config = dict(
    encoder_arch='swin',
    model='image captioner',
    dataset="rendered roads seen from a driver's seat, with toy cars, trees and houses",
    train_examples=145000,
    image_size=64,
    crop_scale_min=1,
    horizontal_flip=False,
    tokenizer='word',
    vocab_size=35,
    encoder_norm='layernorm',
    encoder_norm_position='sandwich',
    encoder_activation='gelu',
    encoder_mlp_ratio=4,
    encoder_head_dim=64,
    encoder_fused_qkv=True,
    encoder_bias='all',
    encoder_qk_norm=False,
    encoder_parallel_block=False,
    encoder_inner_norm=False,
    encoder_patch_size=[4, 4],
    encoder_conv_stem=False,
    encoder_depths=[2, 3, 3],
    encoder_widths=[64, 128, 256],
    fusion='cross_attention',
    decoder_width=128,
    decoder_layers=10,
    decoder_norm='rmsnorm',
    decoder_norm_position='pre',
    decoder_activation='relu',
    decoder_mlp_ratio=4,
    decoder_head_dim=64,
    decoder_fused_qkv=False,
    decoder_bias='all',
    decoder_qk_norm=False,
    decoder_parallel_block=False,
    decoder_inner_norm=False,
    decoder_drop_path=0.1,
    decoder_positions='learned',
    decoder_cross_attention_every=1,
    decoder_tie_embeddings=True,
    init='kaiming_normal',
    residual_init='scaled_by_depth',
    optimizer='adamw',
    lr=0.0016,
    beta1=0.9,
    beta2=0.98,
    eps=1e-08,
    steps=9300,
    batch_size=128,
    epochs=8.2,
    lr_schedule='linear',
    final_lr_fraction=0,
    warmup_steps=460,
    weight_decay=0.4,
)
Rows from block 5 of the image encoder of a small image captioner, named by matrix and row number. Rows with one number belong to one neuron. Each number is 128 + 32 x the weight over its row's rms, rounded and kept within 0 to 255. All counts start at 0. After the name is the row's rms in percent of the matrix's.
After each neuron's rows are labels from the 100 images, of 14976, where the neuron reaches its highest value: "strongest on" is what is common among them. Only what is clearly more common there than usual is listed. The data: rendered roads seen from a driver's seat, with toy cars, trees and houses.
# fc1: MLP up (encoder.blocks.5.mlp.fc1.weight, 1024x256), inputs 128-191
# fc2: MLP down (encoder.blocks.5.mlp.fc2.weight, 256x1024, transposed), outputs 128-191

fc1.136 094 [146 122 116 151 131 144 144 120 101 185 109 229 157 128 125 157 148  86 155 168 151  78  97 122 138 137 135 185 101 179  69 114 122 103 109 158 134 138 147 114 117 120  87 134  81 101 174 145 167 153 144 145 131 106 105 126  85 125 133 159 114 184 118 115]
fc2.136 095 [150 126 166 128 183 103 152  76  88 147 193 150 177 169 141 113 165 169 146 179 104 137 140 119 112  81  62 175 164 147 137 147 139 194  92 112 148 139 147 145 135 128 126  68 113 107 116 117 133 115  65  90 124 157 170 146 112 127 122 129  71 128 153 109]
strongest on: house

fc1.719 087 [137 107 156 129 143 116 125 168 161 214 155 129 161 154 120  78 146  83 133 105  77 145 123 126 120 145 140 153 156 113 155 183 137 168 171  64 126 122 129  60 116 121  91 158  87 128 133 105 181 143 129  89 143 225  96 122 116 150  63 117  80 100 162 113]
fc2.719 091 [159 133 101  84 219 186 106 175 132  95 145  51  97 148 120 120  82  90 103 137 131  93 137 150 129 127 137 153 142 106 146 167 135 189 120  78 112 126  86 134  81 113 143  51  87 157 114 168 168 113 174  96 144 138  97 118 106 128 115  79 102 110 211 115]
strongest on: pine

fc1.302 114 [141  97 116 131 142 162 131 180 155 178 140 125 122 111 112  72 181 111 173 130 113 148 112 135 141 136 181 140 135 120 125  78 110 122 121 116  87 150 132 149 140 104 107 196  86 100 127 171 159  63 147 181 152 115 119 176 131 113  99 151 142 147 101 156]
fc2.302 128 [102 123 153 152  64  97 112  89 159 116 144  68 184 131 196  86 151 131 127 144  90  91 198 133  89 128  52 171 154 152 134 160 125 115 110  84 130 161 101  69 153 137 147  95  99  68 142 135 137 122  77  79 146 118 170 144 139 158 120 137 103 131 104 133]
strongest on: house

fc1.241 100 [ 67 182  58 141  65 107 112 131 160 160 110 115 140 113 148 119  98 171 142 173 138  76  61  76  96 165  97 143 147 108 108 143 180 115 163 128  86 147 165 128 164 114  98  59 132  84 174 196 151 162 154 119  83 107 100 178 153 146 143 108 145 177 122  86]
fc2.241 082 [ 76 186 138  74 143 121 108 146 153 152 138  49 115 121 126 150  97 130 127 132 122 177 116 156  71  77 140  95 110  76 100 182 145 141 123 133 146 131 171 101 124 141 132 156  77 135  77  98 146 207  98  93 163 141 113 109 135 104 126  86 158 122 108 109]
strongest on: truck

fc1.706 105 [114 157 142 135 133 156 133 215 115 126 123 169 120  94  84 117 123 160 144 149 135 155 108 115 147 144 137 140 112 119 172  73 151 153 117 118 134 118 166 158 125 114 160 168 127 100 155 130  96 144 162 132 129 123  93 109 154 119  96 164 187 107 131 131]
fc2.706 095 [ 86 138 190 173 121 137 158 134 176 161 138 152  78 146 117 123 199 199 123 119  96  96 162 171 155 203 169 134 128 127 180 119 122 128 104 123 111  55 150 143 123  99 133 142 118 152  82 134 116 102 102 156 146 145 180 113  71 167  82  65  86  84 129 130]
strongest on: lamp

fc1.426 093 [135 160 137 136 153 145 164 103 105 124  62 166 117 111 116 159 167 115 142 184 120 134 133  88 133 131 143 146 155 144 158 119 131 148 141 115 113 121 171 116 143 126 120 147 126 130 142  99 142 187 137 127 132 193 144 103 103 170 150  98 147 155 150 110]
fc2.426 085 [157 127 158 154 124 114 158  79 118  85 139 138 147 180 118 126 116 135  99 153 182 162 187 150 161 129  95 155 108  77 146 125 127 145 161 108 112 175 118 195 126 119 127 113  92 125  63  53 145 138 143 133 124 192 139  77  86 153 117 106 100 116 170 175]
strongest on: truck

fc1.702 089 [118  37 153  76  80 124 169 158 116  67  92 136 145 122 120 138 116 133 133  71 169 107 104 106 195 123 165 127 162 185 166 145 130 194  93 103 127  61 146 182 142 119 132 159  85 116 137  92 194 170 118 103 150 161 124 149 160 173 103 187 116 105 117 109]
fc2.702 077 [108 149 153 128 181 120 111 159  52 152 167  80  72 145 118 172 152  73 109 102 117 158 147 153 169 119 192 106 119  84 106 110  93 211 119 143 109 144 102 155 147  99 120 178 103  94 127 159 117 136 142 151 138 112 136 117  81 132  97  95 131 108 121 110]
strongest on: car

fc1.448 100 [146 117 123 151  99 161 113 132 170 127 125 137 155 130 118  72 110 117 140 107 105 137 145 115  69 111 167 134 176 168 117 100 129  77 170 106  56 114 125 110 144 109 145 128 151 140 132 117 117  92 175 113 109 185 124 163 122 127 100 165  81 109 118  60]
fc2.448 119 [123 133 113 101 186 150 151 115 123  78 151 126 129  71 138 243 119 113 167 104 145 108 161  92 128 151 114 109 113 142  78  91 132 142 115 131 192 146  97 126 152 108 178 162 165 141 110 153 121 109 132 148 183  93 130 116 122 119 102 110 153 120 153 184]
strongest on: pine

fc1.66 102 [116 165 105 158 104 115 105 127 174 149  75 150 137 143 178 117 139 156 135 205  87 112 108  65 114 147  80 158 191 141 174 162 181 151 139 127 107 142 170 174 147 137  72  72 149  89 134 137 135 137 159  90 115 106 169 122 162 175 150 106 137 158 117 153]
fc2.66 105 [116 115 104 146  72 137 105 145 126 188  66 118 118 140 175 101 176 157 105 114 125 148 167  98  92  90 134 134 136 154  95 141  87  94  92 104 161 206 140  89 176 110 159 165 100 133 173  91 112 185 107  77 115 177 140 180 160  77 116 175 133 125 112 137]
strongest on: house

fc1.373 093 [130  73 139 168 109 174 129 108  71 193  95 133 176 134 172 111 178 132 130 142  63 119 150 137  43  94 146 105 121 116  92 107 119 110 152 110 179 178 127 142 126 120 102 160  86 131 146 114  46  72 160 155 132 104 157 165  86 102  54 182 132 163 138 145]
fc2.373 091 [154 156 117 107 202  56 182 161 107  94 197 113 127 187 161 154  94 109 125 153 157 119 139 168 150 154  88 162 169 162 167  90  88 180 153 152 108  76 118 172 138  84 132  90 120 152 116 146 161 145 150  96 160 166 156 134 123  94 113  64  87  64  98 109]
strongest on: pine; bends right

fc1.133 089 [139 131 132  78 124 117 141 149  88 171 130 156 138  92 155 130 176 139 155  99  86 130  93 109 173 127 133 138 152 180 131 124 119 174 115  72 123  87 186 136 177 192  78 157 114 170 115 166 123 114 146 109 133 177 106 131 157 151 117 120 102 102 138  82]
fc2.133 065 [ 74 165 160 108 129 115 165 121 196  88 120  69 114  61 157 135  75 130 108 118 140 122 125  82 113 110 146 161 169 118  99 103 180 159 131 139 155 130  56 135  75  90 155 173 139  81 166 140 148 127 125 150 118  43 128 140 108 115 191 150 144 194  52 136]
strongest on: car

fc1.350 104 [104 125  98 169 119 115 156 140 112 104  81 140  95 142 170 202 138 176 137 180 135  44 135 117  91 129 181 117 175  87 135 113 118 107 134 173  71 121 161 115 154  59 105 142 123  65 132 176 118 208 136 176 101 114 161 200  51 131 154 160 152 135 107 147]
fc2.350 107 [121 100 133 172 137 113 185 110  70 145  96 153 111 116  79 131 129 113 178 133 163  91 213 172 111 148 156 157 143 157 114 127 123 168 137 137 125 102 116 108  92 119 163 186  62 162 169 122  84 157  77  69  68 142 104 105 139 114 173 121 126 135 126 126]
strongest on: car; vehicles: two

fc1.452 087 [193  86  91 145 179 133  86 173 123 174 124 138 147 130 106 138 139  91  97 133 100  81 117 150 117 136 135 186 154 108 183 133 128 148 125   0 125 172 110 114 127 121  91 131 136 118 127 118 156 160 226 118 155 163 112 111 110 171 113  88 128 127 127 130]
fc2.452 089 [152 168 102  84 187 183 100 138 127 113 129  41 133 174 125 142 141  80  94 153  95 123 138 142 109 100 139 150 119 110 130 126  95 129 125 106  82 196 115 140 155 101 138  87  71 122  70 107 125 106 192 152 209 156  96 126 116 123  85  97 163 132 178 127]
strongest on: truck; straight

fc1.651 098 [119 139 145 141  83 103 132 204 173  91 134 156 174  73 183  95  91 139 144 125  96 122 115 122 169 164 129 115 127 101 152  66 178  95  78 109 152 107 133 145 184 149 137 157 132 100 122 118 122 118 159 133 103 138 116 125 171 145  85 107 142 124 114 105]
fc2.651 077 [121 160 137 155 136 141 146 122 126 138 106  50 100 118 135 149 114  92  83 181 142 140 101 158  91  82 160 106 116  59 114 174 143 130 149 120  92 131  36 127  96  86 124 151 136 107 101  90 142 177 195  99  53 124 158  91  80 127 165  86 129 168  75 152]
strongest on: pine; bends left

fc1.538 101 [125 165 169 149 129  91 124 112 109  97 120 189 193 110 205  94 153 132 126 132  87 102 118  94 123 181 108 135 169 102 156  78 119  91  89 132 127 193 155 161 168 190  92 147 114 113 160 124 124 124  78 121 122 113 149 132 150 171 144 158 124  95 142 155]
fc2.538 101 [160 151 131 116 119 166 107 143 187 188 119  80  97 181  95 119 187 164  80 150  64 177 106 138 166  89 136  64 154  96 172 103 123 108  99 165 108 180 135  84 172  78 155 137 146 131  89 108 143 106 197 137 106 209 117 125 108 157  99 110 158 108 137 101]
strongest on: house

fc1.663 104 [139 160 159  65 143 104 177 179 128  95  91 157 165  98 118 118 100  93 243 166  81 117 117 117 134 188 119 178 119 130 112 123 177 143 179 154 148  82 148 151 133 125 110  98 139 145 116 193 137 133 130 161 111 152 128  91 146 132 118 101 119 163  99  98]
fc2.663 084 [165 137 140  87 151 111 118  84 116  87 131 102 136 106 108 149  84 132 158 143 142 103 106 143 134 150 115 165 120 124 146 141 153 210 173 123 136 115  74 115  44 182 164 126 160 136  97 177 143 152  91 114 210 101 119 124  74 160 155  92 131 140 182 182]
strongest on: pine

fc1.236 094 [137 111 104 137  88 134 108 153 167  58 112 148 101  94  94 126 104 148 137 137  82 152 112 117 154 139 113 145 140 183 158 146 165 141  98  69 147  72 155 118 166 121 155 117 181 168 105 107  96 121 179 156  63 192 139  93 181 150  83 113 121  87 118  70]
fc2.236 082 [116 102 170 116 135 124 130  96  71 208 173  94 143 120 189 137 172 148 132  98 176  96 195 124 179  96 122 102 154 157  95 141  70 154 141 183 145 162 123 177 140 150 122 134 129  91 154 125 154 121  76 133 181 109 187 147  89 104 126 104  68 120 165 181]
strongest on: pine

fc1.336 105 [117 157 112 152 120 123 157 206 190 103 122 138 134 135 144  47 103 139 165 160  69 133 112  66  89 137 154 156 185  76 163 149 178 151 127 103 121 154 149 171 147 198 115 114 175 132 119 106 128  64 142 132 120 132 144 137 146 156 109 119 120  92  90  96]
fc2.336 103 [ 88 118 164 166 112 113 181 110  77 147 188 100 105 100 158 117  83 131 126 140 128 138 151 159 149 143 125  84  95 150 105 131 136 175  75 150 171  80  84 170 102  84 107 136  96 135 119 175 161 147 137  77 119  86 183 132 116 125 112 107 109 154 138 147]
strongest on: lamp

fc1.665 096 [119 131 166 145 125 104 147 130 153 134 147 129 144  73 145 145 110 109 124  49 144 136  53  95 158 105 149 117 126  98 101 116 119  94 171 119 141 146 156 110 159 104 145 123 140 126 162  95 167 101 140  94 187 215 120 105 108 144  96 122 118 101 173 125]
fc2.665 099 [ 79 142  57  84 122 109  59 172 135  67 129  46 144  97 157 113 106 109 140 108  99 121 128 150 112 176 131  60 136 135 127  92 132 107 103 119 110 138 163 123 167 104  87  97 124 144 164  85 172 179 166 157  91 135  94  97 114 123 136 150 156  86 114  94]
strongest on: car

fc1.176 100 [ 90  95 200  91  65  33 159  94 141 151 111 124 134 108 168 118 149 141 116  96 115  64 125 120 201  95 128 158 141 170  90 129 125 191 160 127 129  78 164 168 191 106 162 156 189 128 115 174 122  98 131 133 125  96 133  74 154 217 141  93 160 154 148 121]
fc2.176 102 [114 157 128 113 167 133 140 168 111 126 132 125 114 136  99 124 143 115 126 118 143 115  80 156 183 159 162 143 101 130 131 106 104 168 130 142  81  79 149 143 119 103 126 191  94 140 144 180 103 169 162 199 119  82  82 106 121 117 115 145 140 116 118  90]
strongest on: car; vehicles: two